Rows from block 5 of the audio encoder of a small contrastive audio-text model, named by matrix and row number. Rows with one number belong to one neuron. Each number is 200 + 30 x the weight over its row's rms, rounded and kept within 0 to 999. All counts start at 0. After the name is the row's rms in percent of the matrix's.
After each neuron's rows are labels from the 100 clips, of 14848, where the neuron reaches its highest value: "strongest on" is what is common among them. Only what is clearly more common there than usual is listed. The data: synthetic speech, music and everyday sounds put through simulated rooms and audio effects.
# fc1: MLP up (encoder.blocks.5.mlp.fc1.weight, 256x128), inputs 64-127
# fc2: MLP down (encoder.blocks.5.mlp.fc2.weight, 128x256, transposed), outputs 64-127

fc1.239,094,196,179,184,186,160,250,199,185,194,227,224,209,227,156,199,195,150,244,201,172,166,223,172,208,231,180,188,234,281,219,295,212,189,150,205,217,210,184,229,196,227,221,191,205,231,195,192,211,221,146,190,169,195,192,167,207,243,137,201,134,238,229,208,185
fc2.239,104,151,174,198,205,232,175,239,184,169,175,182,187,153,164,225,153,269,173,161,189,198,145,211,166,170,264,236,207,159,176,209,214,249,235,169,205,139,217,215,182,177,220,164,196,156,175,231,159,197,214,209,169,246,205,207,226,233,189,260,231,215,225,198,202
strongest on: everyday sound

fc1.4,099,247,183,207,234,195,174,179,172,194,168,202,187,116,197,189,181,177,198,196,260,214,205,222,171,266,200,250,214,237,210,201,214,205,218,188,244,154,214,230,186,221,226,179,158,216,175,112,193,191,184,213,190,228,187,232,191,166,202,140,243,184,282,162,179
fc2.4,105,205,235,235,148,241,230,175,214,234,185,202,168,246,260,221,228,220,178,243,204,181,127,151,214,192,179,153,175,242,201,203,216,222,191,253,181,231,158,179,194,182,217,226,180,203,207,186,242,151,178,177,208,245,169,214,211,211,187,196,148,153,237,216,200
strongest on: telephone band

fc1.247,105,201,230,223,169,228,231,236,227,259,231,152,194,196,229,216,201,159,277,230,231,216,206,257,208,223,193,190,215,273,184,233,170,181,183,206,155,176,183,214,229,264,230,234,235,183,198,123,200,162,157,183,212,203,206,207,212,210,210,206,222,231,210,128,205
fc2.247,111,194,186,236,224,222,194,148,188,165,145,244,175,199,217,217,206,145,223,224,208,219,200,163,193,231,186,206,178,171,196,136,194,192,196,250,234,193,185,214,182,225,232,232,186,209,183,198,221,171,175,192,201,237,161,216,195,208,226,149,169,206,254,157,210
strongest on: ring modulation; source: drums

fc1.66,101,301,231,232,231,216,237,196,208,181,200,210,234,220,149,184,234,194,195,161,222,213,205,173,215,218,187,171,222,226,161,192,209,116,169,223,204,206,253,257,205,238,199,213,223,184,193,211,236,181,189,261,205,153,179,228,176,211,173,182,166,215,235,214,208
fc2.66,092,185,195,272,261,153,230,219,198,204,164,164,142,181,164,190,210,261,172,186,249,189,183,214,184,155,226,130,199,206,169,211,218,227,262,237,194,219,195,172,195,195,175,183,295,212,157,201,183,254,205,181,202,166,204,169,204,168,196,207,230,169,180,199,144
strongest on: source: everyday sound; bit reduction

fc1.88,099,198,158,236,244,207,178,192,152,209,204,119,249,194,225,213,222,268,227,256,231,150,225,209,220,187,187,214,182,190,242,218,175,146,211,172,159,192,208,203,218,206,189,226,195,151,178,188,248,167,185,206,190,204,224,213,164,144,168,241,275,208,202,152,161
fc2.88,088,192,201,205,244,198,189,209,167,186,239,207,175,194,155,239,240,201,193,233,160,253,180,214,188,257,161,225,167,255,163,177,166,189,190,219,211,195,219,219,246,151,192,226,176,239,231,271,242,150,209,224,155,238,175,181,186,226,181,204,186,186,111,242,179
strongest on: dropouts; dry

fc1.65,100,171,191,214,236,222,192,203,192,245,177,185,233,224,257,202,256,181,255,197,196,179,188,188,203,214,158,188,193,248,175,254,215,216,197,216,188,178,224,183,236,180,212,211,148,132,168,177,165,200,171,277,190,134,181,174,217,185,228,167,186,171,236,222,199
fc2.65,097,178,190,201,218,228,186,250,248,217,203,184,148,162,234,124,196,208,196,217,192,225,227,210,259,172,223,122,184,182,201,213,208,213,230,204,185,188,233,232,179,227,231,243,175,206,202,209,169,183,261,191,175,170,186,175,206,213,149,211,177,218,268,213,180
strongest on: telephone band; drums

fc1.68,098,233,221,252,188,213,205,201,158,204,220,163,231,174,222,185,204,214,184,267,201,175,144,183,192,179,204,197,171,238,183,205,235,249,202,216,234,192,215,202,231,280,227,254,265,223,161,214,204,220,197,228,188,166,252,204,181,223,216,222,245,218,215,201,178
fc2.68,098,185,201,227,181,274,189,221,213,134,200,189,266,166,144,218,153,205,181,141,178,143,176,159,175,163,222,169,217,243,215,216,208,233,207,207,199,219,152,198,221,166,192,181,198,160,178,150,228,180,246,190,217,171,273,195,200,201,216,237,168,175,186,239,172
strongest on: speech

fc1.170,101,238,180,224,221,177,196,274,203,219,226,210,166,165,247,232,199,196,203,118,248,194,188,222,173,212,209,218,193,198,202,202,194,222,204,216,182,215,180,202,171,218,195,261,204,165,175,207,169,204,187,173,186,175,200,233,177,251,192,177,217,202,233,209,212
fc2.170,100,168,223,228,243,207,224,187,183,181,177,180,196,183,188,236,181,223,166,222,230,190,240,252,190,208,237,173,239,210,206,227,207,205,198,227,212,256,214,187,234,189,214,205,144,223,156,193,176,203,187,166,186,265,187,141,259,221,218,255,228,203,157,220,211
strongest on: dry

fc1.128,102,205,226,162,226,168,205,224,239,230,194,207,208,227,187,207,139,278,246,212,193,220,248,300,212,264,172,175,228,239,157,209,213,238,215,218,163,185,213,201,219,254,175,243,221,183,187,214,191,178,208,204,222,200,251,183,185,164,160,187,207,186,157,203,226
fc2.128,092,168,150,178,145,177,255,196,162,216,207,181,181,179,198,248,211,174,175,212,217,161,229,211,200,203,212,149,148,184,205,184,204,192,234,183,167,242,157,193,222,179,229,173,174,214,157,151,177,273,221,246,197,169,226,225,203,237,186,225,179,212,179,183,176
strongest on: distortion

fc1.14,092,244,241,173,197,184,212,192,183,206,227,171,258,177,206,214,221,198,277,215,199,208,185,195,214,182,186,188,183,207,201,142,218,244,204,160,187,201,198,240,252,219,198,183,236,205,108,192,169,186,244,192,190,191,162,172,157,210,149,198,266,280,207,210,152
fc2.14,095,170,219,186,210,241,186,232,195,228,173,229,205,173,161,212,147,160,202,176,193,188,207,177,232,206,212,171,209,178,151,210,146,143,164,228,236,217,157,177,242,191,208,184,162,240,241,209,189,225,217,212,220,235,230,217,214,202,233,190,164,232,183,194,230
strongest on: bit reduction

fc1.58,096,210,207,191,165,228,205,162,228,200,194,202,240,203,197,162,236,196,184,212,225,201,220,181,206,247,188,109,193,173,259,193,201,187,142,182,198,232,215,198,192,169,231,201,207,238,176,167,218,152,206,236,191,183,234,186,128,140,180,211,189,165,245,180,186
fc2.58,095,209,266,165,199,139,205,178,231,141,206,186,148,175,209,202,176,227,174,226,235,207,239,262,211,243,173,202,178,210,206,190,185,208,168,133,192,230,207,221,228,218,228,182,227,196,179,208,136,206,259,185,252,197,201,157,179,196,190,289,175,208,254,225,200
strongest on: wah

fc1.143,110,229,202,227,202,249,181,260,203,255,197,178,249,188,189,226,178,219,191,185,197,205,192,199,243,175,228,195,184,228,220,225,176,136,214,198,130,192,211,240,181,191,198,238,177,204,183,157,200,218,216,257,203,206,206,235,144,191,200,184,244,231,255,165,131
fc2.143,116,219,193,176,202,169,182,217,268,187,206,168,204,244,159,187,237,221,166,220,180,204,181,214,166,220,174,171,224,181,205,188,222,178,157,192,209,239,178,188,260,196,201,183,144,185,238,190,196,202,148,169,197,200,215,197,150,133,212,181,190,168,188,213,173
strongest on: tremolo

fc1.145,095,220,268,167,190,207,201,198,242,196,176,212,205,221,138,235,183,217,229,211,230,187,176,220,196,245,213,191,206,224,237,211,189,135,220,194,178,263,210,177,239,188,212,176,207,142,218,168,192,209,225,186,196,202,232,158,172,117,222,199,208,196,186,220,209
fc2.145,096,236,200,156,230,183,248,234,182,188,230,197,183,180,207,204,183,167,177,219,159,245,215,223,214,229,204,220,169,240,184,184,140,176,167,167,236,168,192,199,223,187,248,209,164,164,224,245,202,201,192,267,220,199,168,180,182,273,173,205,163,166,190,229,174
strongest on: wah; drums

fc1.168,107,213,162,236,217,199,205,246,194,206,234,201,158,184,194,233,191,246,188,193,247,179,227,224,210,237,235,226,191,208,208,246,185,168,218,210,179,175,252,240,137,209,211,243,222,192,187,200,264,184,165,259,148,160,232,182,196,198,216,191,218,214,188,213,179
fc2.168,152,222,242,195,267,182,202,193,215,199,217,196,175,210,257,221,210,245,219,182,154,250,206,228,194,216,217,214,185,241,179,220,238,143,144,236,172,158,143,157,177,181,189,247,215,208,164,194,238,155,200,234,188,199,235,204,140,214,180,157,198,254,191,234,188
strongest on: dropouts; speech; number of effects: 3 or more

fc1.208,095,170,223,206,203,236,210,198,216,204,246,201,192,208,205,230,199,238,211,193,203,130,230,208,187,207,174,164,187,196,224,206,223,188,230,122,216,165,208,186,234,227,169,212,197,174,133,205,194,248,219,196,185,192,185,214,159,217,184,153,270,247,262,217,142
fc2.208,090,184,203,211,166,260,213,221,210,148,169,217,167,201,162,221,149,237,167,185,155,179,190,148,160,225,177,190,245,253,205,168,180,179,232,247,218,195,191,208,238,137,181,171,176,196,252,208,184,198,200,162,158,260,209,161,194,208,239,198,180,240,151,196,161
strongest on: dry; speech

fc1.186,101,265,216,213,195,237,174,220,188,246,205,126,221,199,243,160,234,186,196,220,185,238,310,215,235,223,228,200,228,175,219,200,225,224,176,234,183,237,174,213,177,163,173,216,144,225,209,193,205,133,206,157,186,190,150,194,208,195,158,175,205,192,227,145,223
fc2.186,104,212,152,205,234,122,191,247,202,213,228,200,192,214,215,199,155,220,179,180,196,166,244,185,201,154,206,235,169,216,173,230,175,193,192,154,197,165,178,236,186,184,225,204,172,191,221,238,215,150,164,246,224,206,245,187,159,236,304,194,197,185,216,186,177
strongest on: distortion

fc1.140,095,207,208,158,211,170,150,146,205,209,243,224,276,193,194,149,255,201,194,260,221,219,208,190,266,217,234,189,175,183,239,166,235,212,182,175,203,207,214,200,196,170,171,202,237,198,204,207,236,189,204,190,208,168,204,226,168,172,214,183,255,172,209,217,206
fc2.140,096,148,198,193,192,225,232,223,203,207,123,213,165,151,221,216,124,181,182,176,170,210,214,241,258,246,196,231,225,175,177,215,124,152,178,210,213,170,227,219,189,170,217,198,184,249,218,226,138,217,248,214,222,245,176,173,200,241,225,189,181,206,201,147,244
strongest on: drums; reversed

fc1.22,105,222,168,184,192,185,251,235,230,188,225,148,201,232,195,221,256,176,206,209,256,195,185,181,178,211,172,198,244,218,227,208,216,159,234,148,143,202,199,196,181,241,189,229,191,166,161,217,148,234,162,183,216,201,246,215,142,186,213,198,205,176,174,207,230
fc2.22,100,235,205,187,192,245,187,218,218,209,168,174,140,231,158,202,207,265,188,197,241,199,212,160,170,214,199,175,255,122,177,201,264,203,132,133,216,198,153,176,205,205,233,205,178,191,182,187,172,234,219,175,246,226,187,166,205,174,179,191,198,217,151,257,194
strongest on: long reverberation; band; reverberation time: 1.2 to 2.4 s

fc1.93,086,196,191,209,202,173,185,232,174,213,180,210,207,195,186,200,210,183,186,174,213,190,214,187,204,264,190,204,194,225,240,246,212,183,202,243,257,212,205,208,251,176,103,224,237,223,241,190,222,174,148,152,172,227,149,220,221,190,205,215,225,181,144,193,200
fc2.93,086,173,219,166,199,186,218,211,254,179,204,180,153,189,223,226,167,200,243,218,196,244,189,234,192,218,215,246,186,226,243,141,168,165,172,216,203,190,217,225,244,228,232,213,215,152,209,246,193,163,186,240,212,186,204,171,191,219,181,163,180,222,169,182,187
strongest on: drums; telephone band

fc1.240,097,197,198,174,194,164,223,161,177,210,161,230,237,220,173,216,240,215,170,225,183,180,239,205,193,211,230,161,248,259,201,258,237,141,234,208,232,202,196,182,171,188,157,190,171,176,118,179,217,200,197,192,198,164,223,214,219,213,159,172,230,231,174,211,201
fc2.240,094,175,185,223,203,178,168,193,232,159,200,213,174,177,221,161,189,197,214,191,218,196,224,255,169,211,221,232,185,137,265,117,217,217,245,221,213,206,241,177,194,164,207,195,194,194,211,239,175,193,198,215,187,241,193,219,183,200,243,272,182,169,230,182,186
strongest on: everyday sound

fc1.167,102,213,221,173,214,186,191,172,185,201,216,149,199,178,214,203,190,229,223,247,170,158,228,150,196,188,170,188,207,170,178,267,225,210,192,190,177,179,205,196,218,208,184,226,232,173,164,203,140,232,210,195,163,206,198,212,216,208,137,202,196,264,213,187,186
fc2.167,106,228,204,282,180,181,192,144,227,213,219,202,198,203,135,162,156,206,201,166,216,188,229,244,164,218,200,190,195,231,201,191,207,130,199,202,217,208,251,208,227,203,194,214,200,201,235,222,249,174,167,152,188,198,220,193,184,240,238,212,198,146,165,197,199
strongest on: drums; distortion

fc1.92,100,276,205,199,203,209,144,163,183,199,214,178,208,201,245,217,233,209,192,172,177,177,209,122,210,213,199,167,263,209,214,214,253,138,195,190,131,236,208,174,172,166,219,216,219,227,169,144,225,195,209,206,193,206,210,219,184,231,152,169,218,220,186,151,216
fc2.92,101,199,135,216,241,184,192,178,152,258,230,187,247,171,169,227,222,167,189,185,157,219,235,196,215,148,202,196,176,201,215,188,249,193,238,204,152,191,246,169,194,182,166,234,218,205,160,194,225,177,206,218,231,168,233,215,211,211,215,220,234,238,177,213,193
strongest on: everyday sound; echo

fc1.49,087,185,204,256,181,178,232,157,218,181,199,226,192,243,195,227,179,239,178,251,167,210,211,266,172,221,190,203,219,271,205,212,180,143,183,188,195,188,211,196,219,197,215,233,195,196,164,204,215,194,209,211,186,202,173,136,150,214,236,180,225,229,179,200,148
fc2.49,089,254,219,202,190,213,248,228,232,181,165,201,161,165,246,153,166,256,203,147,213,215,185,176,208,185,183,269,196,192,206,166,173,224,202,203,198,212,167,212,207,169,192,184,184,123,241,249,192,194,197,142,255,237,182,193,178,252,187,216,220,188,229,158,216
strongest on: short reverberation; reverberation time: 0.15 to 0.3 s; number of effects: 0; source: drums

fc1.105,101,249,224,209,177,186,221,182,188,251,208,209,225,205,206,200,218,214,228,257,199,232,230,196,203,199,247,201,162,178,238,201,161,175,226,163,203,256,195,187,219,214,194,200,172,163,165,185,245,232,135,193,162,203,253,221,175,194,196,232,233,207,218,195,149
fc2.105,098,179,238,230,165,198,154,238,221,166,194,202,218,123,202,218,189,210,201,206,222,188,167,174,186,202,207,206,179,200,242,154,171,162,234,196,180,176,259,206,187,195,220,202,249,241,214,241,201,232,258,199,192,202,175,172,168,204,194,217,194,185,150,204,153
strongest on: dry; drums

fc1.37,102,238,242,190,195,226,202,166,237,224,242,154,207,146,210,197,179,200,220,182,257,216,205,183,213,243,223,224,195,208,171,187,256,169,196,182,204,225,190,228,219,240,236,204,229,164,164,204,202,215,182,202,207,246,160,155,232,198,209,150,250,249,241,148,176
fc2.37,113,131,220,218,273,181,208,205,196,189,231,181,210,238,199,217,217,208,235,219,230,188,152,173,194,164,234,222,182,206,185,206,252,152,187,157,198,196,179,198,203,198,236,168,238,140,153,154,200,210,254,208,195,196,196,173,210,149,208,197,205,198,226,212,200
strongest on: wah; drums

fc1.60,105,213,228,172,224,232,207,252,195,233,217,154,196,197,176,173,175,256,197,183,192,207,217,196,183,174,226,258,204,187,194,193,227,179,207,171,217,149,205,264,227,224,234,212,180,222,187,175,182,218,171,237,207,233,243,204,214,196,229,179,208,178,213,166,155
fc2.60,109,209,249,204,228,217,218,189,247,143,217,168,263,194,186,176,190,221,189,212,157,181,170,158,217,190,240,211,235,209,205,187,260,186,150,185,269,202,158,173,214,217,229,171,242,121,209,162,197,237,200,172,170,219,165,196,184,181,139,158,143,154,235,196,197
strongest on: wah; telephone band; number of effects: 3 or more

fc1.100,101,242,205,236,176,208,149,210,206,192,229,214,204,214,221,218,210,172,226,151,225,149,171,185,166,197,216,233,241,222,257,195,201,202,204,234,152,224,180,202,192,235,199,227,219,232,211,217,223,182,154,219,181,200,193,186,206,180,233,154,234,203,194,182,191
fc2.100,096,167,234,211,168,187,213,210,205,186,183,242,122,208,175,232,221,198,243,223,194,219,203,248,192,205,266,202,231,194,211,176,186,171,189,230,256,216,267,230,238,174,180,225,192,177,197,230,239,192,199,196,158,209,205,173,203,219,200,183,159,235,167,234,170
strongest on: speech; telephone band

fc1.90,100,218,158,201,207,200,189,286,189,232,174,221,197,159,207,175,195,213,200,181,207,177,212,252,183,226,204,174,175,184,210,216,177,235,186,144,230,242,204,230,226,225,206,250,248,170,176,148,224,202,196,230,164,215,221,176,181,150,192,165,192,214,201,206,114
fc2.90,101,180,193,211,176,176,201,230,235,162,266,160,190,225,228,218,188,232,231,194,151,221,226,176,184,253,218,190,146,264,138,204,242,154,192,264,151,175,183,155,208,217,160,185,188,178,212,175,225,193,198,232,215,197,225,199,174,215,173,149,138,152,195,204,164
strongest on: tremolo; dry

fc1.226,101,192,177,222,139,201,224,188,236,249,231,188,224,174,201,202,176,141,194,195,226,195,206,212,202,240,200,184,247,208,220,246,204,192,186,207,180,201,242,237,185,216,235,194,209,234,216,199,205,207,134,159,144,193,200,226,232,174,225,243,198,195,224,213,184
fc2.226,091,145,198,238,200,217,135,205,205,206,171,231,194,177,226,208,204,198,204,159,147,238,198,140,180,193,185,166,180,167,221,216,184,244,231,242,220,174,164,174,181,190,172,216,183,169,137,240,249,137,226,217,206,231,239,183,221,189,238,193,217,197,219,194,168
strongest on: band

fc1.154,098,197,181,236,152,214,252,252,182,201,229,216,247,207,190,201,247,189,243,269,206,179,189,219,238,193,208,196,195,174,131,219,208,190,201,199,205,239,231,194,213,188,208,209,210,237,230,175,204,205,228,213,153,158,162,177,178,194,146,197,179,262,219,181,186
fc2.154,106,204,226,182,201,193,196,206,176,214,213,178,159,220,251,140,196,256,218,150,240,161,159,173,198,162,222,219,200,205,232,268,264,201,157,194,187,186,220,243,164,189,225,204,139,129,169,170,247,136,186,183,216,210,227,213,245,220,204,180,194,189,207,198,224
strongest on: band; distortion

fc1.178,096,160,249,225,180,182,206,263,194,161,174,171,211,208,216,200,248,254,228,171,175,210,180,199,225,180,238,201,223,218,149,209,260,190,207,204,191,194,231,206,164,190,164,195,240,187,201,214,178,197,192,207,162,181,143,212,194,239,143,188,170,187,220,214,240
fc2.178,096,213,218,209,267,230,213,197,185,164,166,199,204,137,184,228,197,181,175,188,185,252,162,192,196,171,234,169,206,178,172,174,180,195,170,205,219,224,223,225,276,185,235,184,145,173,171,239,157,258,210,187,193,283,189,180,227,177,173,280,214,217,182,227,219
strongest on: band

fc1.173,097,208,185,190,133,189,257,226,145,164,235,186,166,192,215,228,202,208,241,264,229,198,165,217,222,272,197,220,195,178,166,221,195,156,248,190,192,173,258,210,195,207,166,231,200,236,236,226,244,240,143,225,179,203,253,230,209,182,187,133,197,257,184,242,225
fc2.173,093,169,200,165,188,232,221,195,259,178,202,170,223,212,229,187,213,247,222,214,174,215,220,221,214,220,257,245,178,200,227,194,224,157,162,190,209,230,185,211,181,212,173,217,179,171,201,167,206,198,165,181,203,165,169,178,157,197,168,193,208,155,191,201,190
strongest on: dropouts

fc1.158,103,196,165,203,151,219,243,199,247,221,210,186,208,209,238,212,181,146,179,254,218,171,174,157,215,219,198,186,243,201,214,236,207,231,221,208,203,214,181,186,230,204,171,223,235,260,203,220,208,238,176,196,184,188,248,177,210,148,149,194,262,209,227,132,202
fc2.158,105,202,263,172,265,137,189,155,179,191,235,225,184,244,191,204,189,193,229,182,185,241,208,258,202,235,197,168,199,170,169,214,214,215,154,169,213,220,236,178,229,206,240,217,249,179,197,224,179,160,203,198,208,194,202,195,166,218,158,194,175,132,207,173,226
strongest on: speech; distortion

fc1.6,101,206,242,195,235,190,200,215,198,198,233,225,240,152,175,239,208,220,242,196,167,202,193,217,185,206,221,246,210,214,204,217,206,222,178,206,175,252,187,232,208,205,226,184,198,213,83,214,231,162,197,234,174,173,162,190,230,222,203,194,157,237,175,209,180
fc2.6,118,134,225,178,224,201,167,247,243,172,192,220,174,160,231,191,233,183,191,203,224,223,170,221,232,183,173,197,201,141,260,138,185,163,184,195,229,211,159,189,179,169,249,176,170,246,162,216,210,210,231,187,234,179,194,219,234,234,239,208,220,171,213,187,239
strongest on: bit reduction

fc1.110,098,256,166,197,214,192,218,225,220,225,157,249,248,198,249,231,213,193,191,173,195,208,184,249,212,199,199,206,186,180,207,194,190,192,210,196,224,213,219,197,197,243,200,207,190,174,213,178,184,242,213,216,181,198,149,169,168,146,217,143,287,237,197,210,190
fc2.110,094,202,239,172,188,208,248,169,208,221,181,199,170,194,138,176,186,167,171,230,247,191,182,177,186,232,191,275,188,174,144,159,190,216,177,224,226,171,191,214,195,181,226,199,206,197,249,171,180,172,202,254,205,196,197,196,248,198,183,188,212,205,205,237,211
strongest on: short reverberation; drums; reverberation time: 0.15 to 0.3 s

fc1.87,102,169,195,201,237,245,163,174,236,206,177,130,194,237,217,171,221,194,138,237,229,149,227,228,202,207,243,223,209,227,196,231,207,172,175,198,218,196,257,249,220,212,189,220,163,186,194,152,206,214,159,207,217,182,224,217,221,222,194,208,221,183,228,206,187
fc2.87,104,113,289,255,167,162,165,179,190,130,197,170,198,153,158,157,233,194,180,154,176,206,162,194,185,154,230,183,226,148,230,217,188,227,207,196,253,248,209,246,270,201,170,206,250,167,180,176,229,192,194,163,191,189,201,219,228,186,225,186,192,183,219,218,206
strongest on: wah

fc1.232,095,220,258,209,203,198,201,234,192,194,220,222,247,213,195,175,262,181,169,207,209,166,216,200,222,185,192,189,182,157,188,213,177,176,210,211,183,189,186,171,234,234,129,308,217,213,218,173,273,195,190,188,181,238,214,180,164,196,152,226,221,210,163,206,228
fc2.232,098,223,227,178,255,215,160,199,194,252,149,182,214,219,183,176,211,233,225,211,223,113,206,208,189,276,158,183,212,219,237,181,225,208,231,204,194,202,140,192,210,232,165,211,203,221,133,154,181,234,215,185,198,204,150,213,212,221,186,178,217,203,260,193,224
strongest on: ring modulation; source: speech

fc1.18,101,174,236,179,186,217,218,231,227,254,226,212,166,177,180,252,198,218,249,198,221,190,222,196,209,173,266,162,198,214,195,227,190,200,189,185,137,182,187,175,150,215,210,172,167,185,143,182,208,214,169,221,180,190,141,180,206,202,188,220,187,176,198,200,132
fc2.18,095,233,176,212,239,200,158,203,235,185,218,201,188,194,184,198,196,233,196,190,223,187,181,201,180,200,237,239,161,166,208,243,212,190,179,222,142,165,170,195,170,206,190,240,218,170,260,160,211,192,205,188,227,194,174,253,211,229,156,197,179,232,176,197,236
strongest on: dropouts; band

fc1.132,100,218,226,179,176,192,184,245,153,164,230,203,197,157,209,177,175,247,181,171,221,197,232,227,187,225,199,184,243,213,179,227,181,269,153,227,223,215,238,187,203,191,226,191,233,255,187,213,149,278,199,193,181,231,232,207,182,196,201,195,172,195,178,156,205
fc2.132,092,177,181,207,213,226,189,173,226,204,199,241,212,222,210,206,243,190,224,235,212,169,166,169,168,229,157,158,183,203,179,223,171,232,207,209,185,186,196,205,211,221,202,185,227,188,168,127,211,142,197,164,204,208,155,172,233,154,233,260,177,189,185,232,171
strongest on: distortion

fc1.82,096,187,213,211,228,186,199,232,275,237,194,224,193,184,148,269,181,192,192,188,234,178,185,182,229,235,225,206,270,199,217,190,171,155,225,187,194,232,228,244,203,197,221,174,197,230,173,205,245,190,171,180,182,218,151,168,232,199,186,235,208,153,179,141,155
fc2.82,089,245,155,190,273,158,155,184,198,234,193,227,174,223,196,141,228,214,242,186,216,237,211,224,148,199,159,205,191,190,195,194,259,218,217,178,191,199,211,168,140,184,228,219,194,224,159,231,183,209,186,190,218,183,208,221,195,199,199,198,195,236,226,284,199
strongest on: dry; bit reduction

fc1.9,108,170,234,231,219,208,247,238,230,220,184,213,247,221,208,194,164,221,246,278,253,166,238,232,209,200,256,192,228,270,214,241,181,181,197,203,174,243,208,182,220,212,227,211,234,192,176,181,232,201,235,149,197,172,235,185,213,194,194,153,207,195,202,184,211
fc2.9,103,180,189,187,218,249,203,151,158,180,218,181,165,178,176,247,221,119,183,173,169,207,201,182,207,254,197,176,163,153,195,143,205,189,164,220,207,248,195,172,237,200,251,189,177,185,194,198,169,204,192,186,186,209,185,219,204,204,156,214,135,213,190,217,224
strongest on: source: everyday sound; ring modulation

fc1.46,103,200,208,209,193,222,220,216,233,197,175,196,243,180,161,223,193,214,238,190,179,180,209,238,209,198,234,153,203,197,201,209,214,191,244,241,156,143,168,199,137,190,155,221,175,182,179,179,213,154,162,171,180,184,162,210,197,198,192,198,196,232,211,239,196
fc2.46,100,213,129,202,230,161,199,161,159,235,223,252,192,255,190,147,244,176,189,238,241,247,169,185,182,199,172,227,168,244,174,167,175,211,187,240,187,192,257,176,197,179,171,218,232,153,212,200,244,173,142,219,199,202,218,212,225,197,239,211,224,185,181,188,187
strongest on: everyday sound

fc1.50,096,211,246,259,233,194,222,209,193,190,225,177,169,219,184,228,166,204,217,203,254,184,228,206,208,210,235,229,211,198,268,193,161,180,194,180,196,197,202,200,194,217,249,174,254,215,205,211,210,214,174,225,84,211,230,155,196,182,214,218,228,187,200,217,152
fc2.50,095,229,177,180,251,220,217,175,227,277,189,219,216,201,218,179,209,218,196,245,209,182,184,192,184,228,183,171,163,230,198,206,210,161,198,187,235,199,210,160,188,177,184,196,182,168,219,238,230,220,206,152,173,235,194,211,190,164,187,197,240,218,153,265,174
strongest on: dry; speech

fc1.146,101,278,236,177,202,205,191,198,166,199,201,207,204,182,212,150,201,188,236,226,186,213,205,169,247,211,181,200,213,165,195,218,301,224,166,200,239,171,181,216,164,190,246,280,178,215,225,192,197,181,192,203,156,176,174,205,226,237,142,187,167,219,266,209,217
fc2.146,097,240,215,241,164,143,167,189,200,200,211,234,157,254,244,215,170,234,164,238,258,172,233,159,197,170,184,206,148,205,175,222,180,186,199,244,154,207,248,214,189,166,201,218,236,229,231,221,209,216,237,205,192,230,233,209,245,242,199,238,221,230,164,128,184
strongest on: distortion; bit reduction

fc1.189,095,203,195,171,192,160,163,165,148,224,231,142,207,215,259,232,226,172,175,207,214,212,210,181,280,218,226,212,192,232,202,224,268,197,170,197,152,204,184,176,163,173,204,230,210,158,205,175,198,198,181,234,211,195,228,208,156,171,159,188,206,189,203,214,213
fc2.189,095,164,200,181,196,224,170,233,185,219,204,240,224,152,219,183,193,215,199,156,167,149,202,197,220,160,206,227,159,228,238,222,218,242,238,224,191,157,275,211,223,129,148,168,163,168,157,204,201,232,197,197,185,254,171,189,228,218,161,183,192,198,202,143,168
strongest on: echo; everyday sound

fc1.27,102,228,207,183,199,237,169,236,211,188,217,210,219,223,164,164,196,197,261,161,183,197,179,187,203,181,239,209,187,212,211,203,239,216,229,207,192,180,211,213,225,199,170,189,208,222,150,221,194,180,199,192,182,188,205,195,163,167,189,155,234,251,286,174,203
fc2.27,089,147,221,157,176,243,189,220,179,147,178,209,192,201,152,206,216,225,167,195,252,180,205,163,169,205,165,153,235,204,176,233,201,220,207,150,210,163,181,197,211,217,176,148,176,230,142,217,186,167,205,193,261,162,212,163,149,206,204,230,173,202,226,182,197
strongest on: bit reduction